{"arch": "vit", "model": "CTC image transcriber", "dataset": "short English words printed on busy colour backdrops", "train_examples": 45211, "image_size": 64, "crop_scale_min": 0.8, "horizontal_flip": false, "translate": 0.12, "tokenizer": "char", "vocab_size": 30, "norm": "layernorm", "norm_position": "pre", "activation": "swiglu", "mlp_ratio": 4, "head_dim": 64, "fused_qkv": false, "bias": "all", "qk_norm": true, "parallel_block": false, "inner_norm": false, "patch_size": [4, 4], "conv_stem": false, "layers": 8, "width": 192, "positions": "learned", "init": "torch_default", "residual_init": "none", "optimizer": "soap", "beta2": 0.99, "lr": 0.0029, "beta1": 0.95, "shampoo_beta": 0.95, "eps": 1e-08, "precondition_frequency": 16, "max_precond_dim": 512, "one_sided": false, "adamw_lr_other_params": 0.001, "adaptive_grad_clip": 0.1, "steps": 8500, "batch_size": 128, "epochs": 24.1, "lr_schedule": "linear", "final_lr_fraction": 0.1, "warmup_steps": 420, "weight_decay": 0.3, "adamw_weight_decay_other_params": 0.01}
Rows from block 2 of a small CTC image transcriber, named by matrix and row number. Rows with one number belong to one neuron. Each number is 128 + 32 x the weight over its row's rms, rounded and kept within 0 to 255. All counts start at 0. Numbers have three digits each.
Before each neuron's rows are labels from the 100 images, of 14976, where the neuron reaches its largest size: "lies over" is the class under the peak. Only what is clearly more common there than usual is listed. The data: short English words printed on busy colour backdrops. In brackets: how many of the 100.
# gate: MLP gate (model.blocks.2.mlp.gate.weight, 768x192), inputs 0-191
# fc1: MLP up (model.blocks.2.mlp.fc1.weight, 768x192), inputs 0-191
# fc2: MLP down (model.blocks.2.mlp.fc2.weight, 192x768, transposed), outputs 0-191

lies over: letter a (32)
gate.391:129086115130093084201111139154153095081107098122141116105136099127116122145143104094106174152091198124133124072117164086095141187038137086127189144080138139153103129083054118075140151056111141124157156036221136148127094093150143153112143066129107158092169162104160154188064077077121090169126153163153107090145141126156108125158132123160201128147114125094133110132100124110174160132133115085136153101162105100128118148092136150097148081118148106096161137097121131149123173117108061130139120127112095105138147092143161111136086116095130078098159083095135139162086128191178141107
fc1.391:144135074172083137167190167150146070055098103083156121108134129129136117198087119097132119169117164156125131133098151108059169109105154094142142144118108142184104110116115147099135127063109109108069111156150120156103136129149137166157118162134125184103191101080147161177122064120104074095094138173128136074132143134093078126145139155118206117132135167072150165139104152079194092115129083104153135152118121123054124166090179173147106076153105116179114127150160054161141131177085112095114118140120098125146182126186078129125119134163136087108080118126156082132115177130160129065
fc2.391:100195122140116123104173195147120096139121175084130162151123131103085173183024161120096146128184157084180161162091092102112121152109131104093074141108135158102101102115176133114103144092144139148087175111100123155062099162148139112115185132140128124177144121132131096147089183104035137142140167138118106135156098118142093105111110146102138103150116166161203126129160061165113140055124129171181101150202131134054142160122202145112117128176135124110103114132101148113174110139145117148120092152099145125116121154165120158161167169141167129167165060103107104134112183143070117104

lies over: letter e (33)
gate.745:132155147109132142179180126150163122115069169131101157137130110165115097166141171136112097166190121148107138083172166139086177179092103124113108188093127179179207110159098162141112098147172121141125127115108149102083212141100153090148095094084103104111098140088102159138125058197195071130127095126139096100167145159107157159119164136077126122174166124114100139122136161091134137115095140116121123165070072105148139147189070159031125115167090140123101136137152081059067122108157110136091090104099195128125131123127148150124156134159152146142126080093084137085117147095148125155
fc1.745:081129208157109081144106110131132142122165126104081165132093103077084157100088079124125167160181143120113170142126168158123073084062115158121121153069122099156147114187095120105146121149157142117127164135173158082170159165150147134094159084128198165114089119129131162167174111164128166123113164102097103131140161109115119110057043096132135068174068156115124061127121161145132114221108106192157072137170142086128153129114147139130132154120078152149127106077210161178186175133078165080147124130135093115151131157124087133069130104159136097120132123136111134141127119126114119119
fc2.745:116144178095114149094164084102114118182097136121122133099121066105126133123093104133168134174152125162118109197107173082144160127089126160036131123074148125148145198132045099129110169143141137085063139134121151196059153149115137121122142151113133128105117131104112121122099118118093070092111130075065156085122190178133095129127090178068121123135131073115167146099078165121128077127126093164104123170141188183111135115151108133161137106139128090078119111100083173181118115096076087084167097164155133135120084136118129178088083148167182121204107118127101133102069126132100141141

lies over: letter a (28)
gate.470:094164146176122115176130127106117157041046174125114117116144120082140123158139099080063069179147138101103113047124141074177144083153160101117159121184149180131109153134107124121151051139126157146174075092076113141073129110157154089150154137160126131122111159111119117141122103146147075113094070137091161080113136143130124081118140091130091112122138138138088160096153141074099177111167147102143107205186109091107114092130149109126073150190107118152091149181090099107079100149087085112094106126114141089130127203151184149102095097134129132143157160119127080158099114181132127091
fc1.470:178111135083117127132160163140132081102084169090099133130078145137183176085093179171119189082128126161113148255175151155133116125088131143133172155112124082075161155111171133147126141126098115170158131128162113189099120124135148167126086170098146090102157099106181142155117147093145083136105089102171102132144084159133140159106108137128158141108222146105074116134125106117155166144099143154093142098073103147087095131118107103065103181083129119111110114148069152126179068162113121156093154148152119101175111161196113124117113119189112093157126104093188127157148092080085128156
fc2.470:159112111099073113140178241100130094096123130068086107067110145107103157213082113112115147100109158139074178210159141158107110123124095101108160128126076093118127137140123147122165111128100135143161162123178150123052164088090146155101101140135128117162143146133129121191077145125157094112072110131146096122120083144099140182115109178103112114137118148204118105131121119093185120179159150094092158120133092131131135128123170120079077146113133176149080129158076206139108124137143074133145159179134154116114197183141106078140111122182132072149151096116166121131102079118093092118

lies over: letter e (31)
gate.435:158169119157146136126117122109140193121126089193096133148140141141168098204164142126172081144166127119152126135115114178085138118081143107136175142147177160158059142127130111125137119106089123141197095160126130070126106132151173190098128137163126122137167115161080138093155086142136157117109198080111124133086159152207161074144134109077156124109116078081138134120106127118117113111154176139066154135141125127161144187111152037102140151043158153144138058162170127133124155132089183138149139100072043135148174087158087145074155156164102129126192143094119134126140126170123112158
fc1.435:139151081127153154157124115147146083124122144092240104135116106123107140053094115087128167083131153090164121113091143123183065056115160149100071112106111130118195124118066121150161138169151117142093203109122121149161124145144120069095081081095164120116157152104184106116114140096090130195099098156137159087152148067115101121113106117149115156148128134188123131169144125131137077113106085159127107117162179094108101103165087132129141081151146155128118150123079111110133090055117123103084181083152153127150085168109159135204087151161168087159104124156130107211099142087134150114
fc2.435:080140088128141169153077119104147095127073120135138066126178175080161114111086095136098161100148162175109173165095169148132071096123133175106165138085092100094129094127130157099144113138102062138132080095125161100115174182129196116150175051105127095135160071121117085114164129136147097180118174102154092044112175095122140108154096151147113131148139095204074134138086070112153141116142172143155113162159142177113102101187079129140141129089127126112107136137094132119129134129094136132092111143186134152132085066139143136148094123131089127100127090168128060209099135150134060098

lies over: letter a (29)
gate.365:102064100135126168154132092107079145153102115115154161134144145086108097183159096091128153141119100098069111131109092146146196044170146147144073198096162112112091099173071123102148124159100174160154115122087098120158103172108117177162107143178160114131081113158123179176159110110116099130123150172099104157144126109100147118156103128065140099089106149129143128098111128174149074157190194101119127155189124159188112123142148086150067155102131136035143108083145092114104190120135121130133111132144138136051182089102165105129165132091123123121078121078115090133172063131140120101
fc1.365:121136149115131135168139104105171085141196163123168079103105136153156137133117113118096146155096164161098152188160156132182104136110136126068072150138161095191139102135115168094137120134097162140186146137120101140096150116152116100102115091054020114118121165136138101137110168145145129164126182184068101162163159158108172150129087145106160130122132168161136140037100092119068113095086150123118159098112161147193123190072147139127105131094111103133152090151188113142133113158147118130132122123167118149096092145124141093066099144162215140088083063174145144144069064128119144132
fc2.365:146093075125100075151089199150150156169121119068109128134132139133173161098135099127146124094126132163087140141202102136125182115131133183141175130170140074143062154133066114100146105135145076097101123136172112159102140064124144133089180123065113133137166182152126092147076094171134110190168139152150111195130103167078119084121204142120169099052125123153132161136077098123172121115197152110131144107118094106159080211129140091116091101108097178127149125098132124205133121152117112092161088093120162106133147093145129079133117133098155120136092119176145106134049114164133118132

lies over: letter g (25)
gate.524:151172124146153099165122121160154112161118128104093125155123081139122090121146163145171162112079143199138159149117118140134118204071180108113124124127217182102177107148105108078171123116117130129094130106099125135126154099064132133092133137140110142123154145153104177104153172115043107175143146126123168123193118119156153104098092159099154135120123142210119110150152217115194059141159141150146184070172117116100111143137119158143155170158126104179108097159113162157122142086130157185166166191148093160132150127115134149143151109150135043097137150112161092172155195117163141069
fc1.524:096134136095100137104159122148055110109134219091088123168109121108111178134112177133144096147181135136070160138139102103135158131131155137090098116168098197124142116113126089107076103112128200115163131131111095129144174146129156128130152164159140152161069200146097130106088109088108130130106103064098071168106136128107162133126162097153100113089078132113105075051196135125138157105109193106141146159076105157138100148138142175112073156158181146153111128153130112109153119084188124135184152047165235129118137161167085064111134114127136123149120118123163105142165092135107171139
fc2.524:126155107100086163113164112100104174120074119083098101149115136104220184128143163117112151169172084133097094163134122120063185131162155133142120209158064135151161102055114145101061099111135171095141119130166099155102148126114169103148095131093134050122167151158110164113071144150162136092076127068131106112149149123106117128090144085128171150160127147085163137158161091149160121126097182151120141172113147135133139150153132123062118209158086132102121144144138140158125134088127134080127119170186185107164158112098080080096121148123209102138136098120084120098128078102086162172

lies over: letter e (27)
gate.364:196116146160061125178127125121132138119173114164126065124125096095154104157174107127162115104120130128208132154086111132123121131141111160123099180117204157180098161163155051103125102106106152167160129189174092106112135114081180049136106193141133117192095128130020146139101068157150140100160137124150122115080184151158124097137131144114152128055125110084131088096157115115108139152140096153074126133140088111183147112102148069125093117130097128114120110092140111106171078117068140094167115097126089113151130115113087130072130147161105132112071113094134145096156118149140137212
fc1.364:161174132181105136119123137119124136106148144169131114116166118087118079175206074133144088106169114178149138216157090119068083116105138112138116120181137218188127172137140091080098129170120102147151114134144156101138155152061122128137138117126128078173116081144056064093110097133121117087157078106132167126094116170117146070113089075075118161126119139083136159130111128140133123099132128181124124148098176136141172116078078127106114123072140173143072094128180099135133084167122130131149154116209092116123099118164083168118162099132129166136094138106163091132145079127102088207
fc2.364:203115160126097133156082103130123152152172125128142144088070141155126093168064189166145059135128076121131124096124131120151084142189124052132102117120127218191101161100133092098104159148145097131202145092182089091173112075115100127161106158111127107090148152123164145128147127110153149065155147165103159114091139142170083102118170132068150112119107086105133172061109153066152131164179122172100098118118117128112119115053170080156136128121136171119122135179164133060119110180164151134100109151082111143196157146178109158116090129123138127165094147101136122109114181134157108118

lies over: letter d (25)
gate.393:129072140139123140143095112115132131154141094105137141104140066155140131138128143147140096103184068146121118156128131171106180054176154091111154164096140165107165101103140143086090097132124106090138111154217099153107186135134178092174101095119135069083150066132060152124171129136129100143159084120090108107138126108098127159122125126163142161115107163120156082174067136201118122138153103145171067090130085164138090147097106104091094160195131152119136192068116051076165123158176083100127101145148124145156066071070187152152126114093183123140113114141128081123133128137094086109
fc1.393:142099131130124171134122147033078152173147135140126139113085074153133123149106118152147053119155062118084113109142154146129199058149123054155153164107123089143168131113110170110074121128123126085193144174157115178128169084124163108107117103102149085064153046127103160084162130109173146165130090090084114134146177112114146185121112117174142116155104139134138070168142167179138140129190096145190087141154112123135108171108108055109151166149151161128125147074140056151109156109202104127149137127120140147150088088097139170147137130075145101172111116139110110151180113153144110125
fc2.393:126176107097134156137168070099094089127152121106102156139116117141136098157173122173127102136098095112070121154125155099115164116086137098186083135093100129105125023116158167105059080113165180136086132108127118127118091100121132107153146129150106102137159108152099120112124114106100168097106111137146141083123120181128075144176124132179181144133161170140122068179137174174085043143154161130175166153117119107140143151088093134118114168148193194095159120107112124098120033138134122084158132128142140087110142180186137112115075204112103190180144124086129165092190118148165141111

lies over: letter e (35)
gate.556:146139136139157150124119089148116178139132085160135118101143125129139083163083109147098129180164114166147111137098151114136089173128090087148083146141166150152127144149151087127148057149109135132214145145189121111097090093136137074121121140179086146179082079115116144085151128128118125043185096080134110133072187117106095097133181114103177081113149083133124172078140108085139116118151173154077159138152187114111156138136172130160150193119132087126155057125136132107137112157077199075168123152081129140065133132166117124096211094130158097135177144120130143123173049120112139093
fc1.556:148117123146157121091077075159157188118115100144118145110141186099121078161133150134136140136096108123134156177108089113113128142129164154120112090146201133146143129140181099123124106178095182163190169123124134121157112111125166098129189111177151061143142109072090080105126093095090154051136152080167130143110159076102187120124089121070169088126153115109134128090114089122139077143127098154143104106156143139105155135135143101123162170018148136097166075213130108109185143129146147135144181095121074113106110133184098166084168126184075136136130188135144109153177090171152135102
fc2.556:176087097095078038119112136141116111119127165085041101107124107157159143184161120099126086082094127135137112162142154081134129123127138155176087157127136150143167182180147088133115095086150115107154157141146094134136127071129086090115058150049116155106125135155119198087123101080106163107130111135134140187107089110154103123104135090113153109155076150084160122102116137164117107185131123119097140062125169118157106121109126098157111071160150169100146116108182088119167132163156131196110149155114106098114163106135175097125162184156175097176075148108209132124109118117047082119

lies over: letter a (32)
gate.38:096142149076103128136140095142130131113120105125132124102162127154044142161027140153126080143153133098094118100112115081134075067182164156096116176117206122229112119081124102085139110146137141123115156111084110124150111127132171104153134144114108143126125061062131176144123109157128098128144133153120162101151170118140119169185125134099110114074173208118076081116123102152133122090150135100172114120147046108142141123122101172137102146141154200170192154163131134109089134147053077144164174155107111214133126112151137174149114116157138134141073110152130153094111134169185126118
fc1.38:135119187090173079144181132123133185074103133123107133108141063143140080127159084103130086105154168156131114047089127144139072160123138142124133130090118194082098119097184058165076096137149073114103132121100194092153064177070125152105149103084161131125101178099127151150110139154110145120096094085129137116126086105126118138107206135101133149129150104109197120140088148164139119147131125113073102113138123130160129109156100126159141134133073094142147093129093174092190158060190131105192193137094192117141092122099134146137134150184084133086133180128148115148157126138067152117
fc2.38:127117125154105134099156090146165167191151060155119148111130159114113044109104134116161175106090151145108109119151124137114097151107174182084103116137074178175155119163147165150179126114136177116133147092137136122093100208132151133105172107129147119065070152062190128136116118153126087103153107166149130169081153095168148068180096171111129129131217136080130106147165119147151139038176124100096099169167154117144161114121113095167155158082106068129195105173143154117141120068125087142173112072152133087136137126133130153119142119135118080133194138111110129085146085109112153175